config.yaml
adamw_lr_other_params: 0.0018
final_lr_fraction: 0.1
adamw_weight_decay_other_params: 0
Rows from block 2, named by matrix and row number. Rows with one number belong to one channel. Each number is 500 + 40 x the weight over the matrix's rms, rounded and kept within 0 to 999. All counts start at 0. Numbers have three digits each.
# convs0: first 3x3 conv (model.enc.1.0.convs.0.weight, 128x128x3x3), inputs 35-41, a 3x3 kernel for each
# convs1: second 3x3 conv (model.enc.1.0.convs.1.weight, 128x128x3x3, transposed), outputs 35-41, a 3x3 kernel for each
convs0.94:533547496511532515522447559501567510491513476480536521445441454421528523503416474521479490503403513485531506468516520460511459531484516494540476522570477499501503465504430558676466468441480
convs0.95:504527539505480486499487504500501495457514541501530514463451439445518488433452498501569528518488523496528486503489479488588566534488508505468513490463459547473536444325513584589556538516502
convs0.96:547418514474498477443388467524541512572565502459443480490511482497601443473567498536555483516530462483549540508519474527568507490532485479468485457426516483476499524462461490539442468512494
convs0.97:411431505492514497527488499517537500510514487486454481650742630589688538605602585644785624434566514506507484485396534488445491479506522489519452529513500495506533423644430521502525505488564
convs0.98:554582525431508517576599550513508521486465517491510489567558552571575564575540569504511483479553491513494448476510521492508520488537477481507494503475505524551514512575543584542564482462463
convs0.99:483506496467482516481429471504514460484552495510437501508505513519461513474434470496499490469457459495460510488500494513620544549525495489511488478497491521526490510530490498443487549487489
convs0.100:464490503494520493491484492480406477542483524514473509513548491509539509519498496472511493496515485498533529483503509487516502481515462537502456465445484505521456477507496489551506500480472
convs0.101:492524390523570431518501487529535476535491509513503524502522489488513471482502511481499447506522525516532485492535471491547454465510515491474446511469432492527528453427494483467459512467494
convs0.102:498468415468515456523497424479475471571488483493457466475452510408415435471490489516477468471430470482506498458476538586477480514469510491518447513440490549468563472524464471455439505471489
convs0.103:495479513460481503525525459500523532471488486486471475479485503485469495526503488478510510498548530483535441510519497525497512515491549500466496511530473419505498473487498473420480504490488
convs0.104:510457493442359464491495515471522522478474476487514505506518481534484536549547477513515489459439488521537495498544540510576482485479504495486512509460510486513488498387523550418529504527542
convs0.105:461370385510470534521508520486471473492604522498483462489470489504447463518524521490490479516491497486475489504485488474532501490467482481474403498485462515513534514466478514469492526526522
convs0.106:500434490593540478532469523505487520471535529510511514536496461586579566522573544552488490515479575558562545499498499542514510452491522472467538517453519522482562508534478552539512539481566
convs0.107:517501491471369458497477548481495509484396498502525568512517485511535518527440527527529525490504436492452499493469463511502499501431454515506509511484474502549458478496474502533425532493496
convs0.108:477483495562473512514509540494516497501537508542576530529523497469491468468522511501530500497466486490539516505520531510583506508504483510510486566522466525550509475484478500483499487512497
convs0.109:514476539574539382524481492511508501504452472473454535484485501489546492515529523468487513502598466531435519480515482500456445479520489491495472514377461513444518507526527470323495527438506
convs0.110:482452491476471425480461453488488507527497494508491491491504494440468440387379400477536531499496505434402406487453454439485431464504485505474481446454462448465444476537505458467487441440510
convs0.111:511523398494529463512500509412421480485527538449515529526516528514495531507432518480509519501506464480459497474484468547532485473457475512466493523443475520433453508485513534471523501506470
convs0.112:459504473510526501489536524483433478512576480497546493521519490484495503507486557520519454514549495477488512448417477544564523549611518470487496447545486516588493512495506493444524538468509
convs0.113:476545484487449517495458513493496504536527509458551550512496473502474518505434492483510519462561581541492583488514493528517537532518503466500479511505430495509475548530536597495509568539534
convs0.114:498472504565451481559477485485496504492506453508507486500473521493441484474450472493489482492435445475533431464507493434517520491510481441481471466506467479450435434542495487569377505541450
convs0.115:476468513447641513494552488514498509531390470519483477484506512504561525489519500500475511482531487482510496516502493530483479531507510502464481510540474504525515468500481469490523478489472
convs1.94:510529527556482496546499496500448437506520508524415504563525522547556447479477442523535505522525505450518442554476472557548606541604581494438454505467414492468448485494526502424555533425501
convs1.95:512493486416530530473483511524474534481518519494476529539547543437379487533564509494505479491444428423386461448448484412378448510496521478459413525533510452438479529494527488486486445514512
convs1.96:531529526518552487481493518518579512520582440463431442489563481446453457481530498490494496561573476513430456552456515526400470499522482505542597507545461522466545498444504487495514508514493
convs1.97:529530523567537493516510583526574511506611528535601474470492443446430438456370400532471501507548563526583567535580519639637618634520607507551541536582526507623569494470480515485488504419527
convs1.98:470474468437474486435464498511496525521507521531489489496495482478484531490503518536515520482472523490477507481492528472483511495514512501495452526484487530518497528500501504493515496497496
convs1.99:514519501473540514477518533521533541501538522467404474460388456499564534470446481508476487567565468540517542473426474560488537542534572452376368452498526491503493502478450486471472492494500
convs1.100:504565513507572495467505473485543526480509476462512550500563483430461443499505511494522502534565474516565481495481438509454436457490475479440560536434528503533501513480473544479463518459514
convs1.101:494489514480454449482498482503478460597479506517347447514470540506484523528490548469507503517568501555524499507438507515522532484477509529447459544440499532472522526532496463535505505522505
convs1.102:516496510452481519494551534504500471475424488493509527510520570440473576523572558495477471497450452527520497536507484453511419491529490487480514443501493502488491493528464446463450485478487
convs1.103:497474482485505474508477507457392437506515509508570546440327419542677481488529509461472512448450502539420504565498563405466525518535481481511511505463392482444509520478538541531541502524474
convs1.104:522536451544471475477486482513484510531439519546530520552474520527498431514485467443501495514468479467528511502477556446532533520498514518461489498604522514547543504493477514583412474471483
convs1.105:493529507468495564470452568474519510536445475518494499471495553488411462544551500515479489488576524549529471556511508470485440514407523496423441500531496481495439517500475544453485525492503
convs1.106:469510501505531526489562551472493438453501507533536503494526544435495463559549490510503458508517486442508474532501539485494506436453492454498492468525504482490464479524452511497491527526483
convs1.107:496555480536508440557446424438451522452515452519499531524504495533557520471483451553532560451442478487457480548558482446474502521579529535505567498425573500506530472573498446486504516523481
convs1.108:465510476491454492543528466486568515473435513498520482514541507459457541523539566489453467522453454486492449492495455549492489490410516503483546513558532567472480511486483528472492503485513
convs1.109:494509523527534479499485516491479495549497494450485513441474528476519547565532484468530464476531522448544498505458525539412510507551498562450515492545481569462520521430533481299499503457521
convs1.110:547521532566515512527509539463466481471472501475506476500490517552504500541553563490501499484490491485492479479509485499535508562563541496537518509473516498522529523513561537478490533492521
convs1.111:595524509591493438547470390518541535499496503536495477500507508468464511473443491452469474485493495458459456566532540503480505500458460506501542507527536470475511510497477474493509488480507
convs1.112:438452473556542439528498520463523522493482534502477531462510489468565550468551525538659560489509509516502507433306416498451490570542534551546534457482522486474511489483477451534476498501508
convs1.113:512505485476528472504554465484464525492477485522522465533580508544575506468523483483468504478514503543520487504522474465477486496441501489522481473510481537517498499494493471550451473502494
convs1.114:439484491508468501453477482584547470550440463475441379467511554534541541507482526460539477503411475451444410436471475511378441464383444538468509518506498533567507427499477513477427479511482
convs1.115:514507538490533497473494537536552528518442476512516478539488455517578453510509462485442538522481496504509497488470517539495461451534479487455464506483478438452457515461527514385550483529514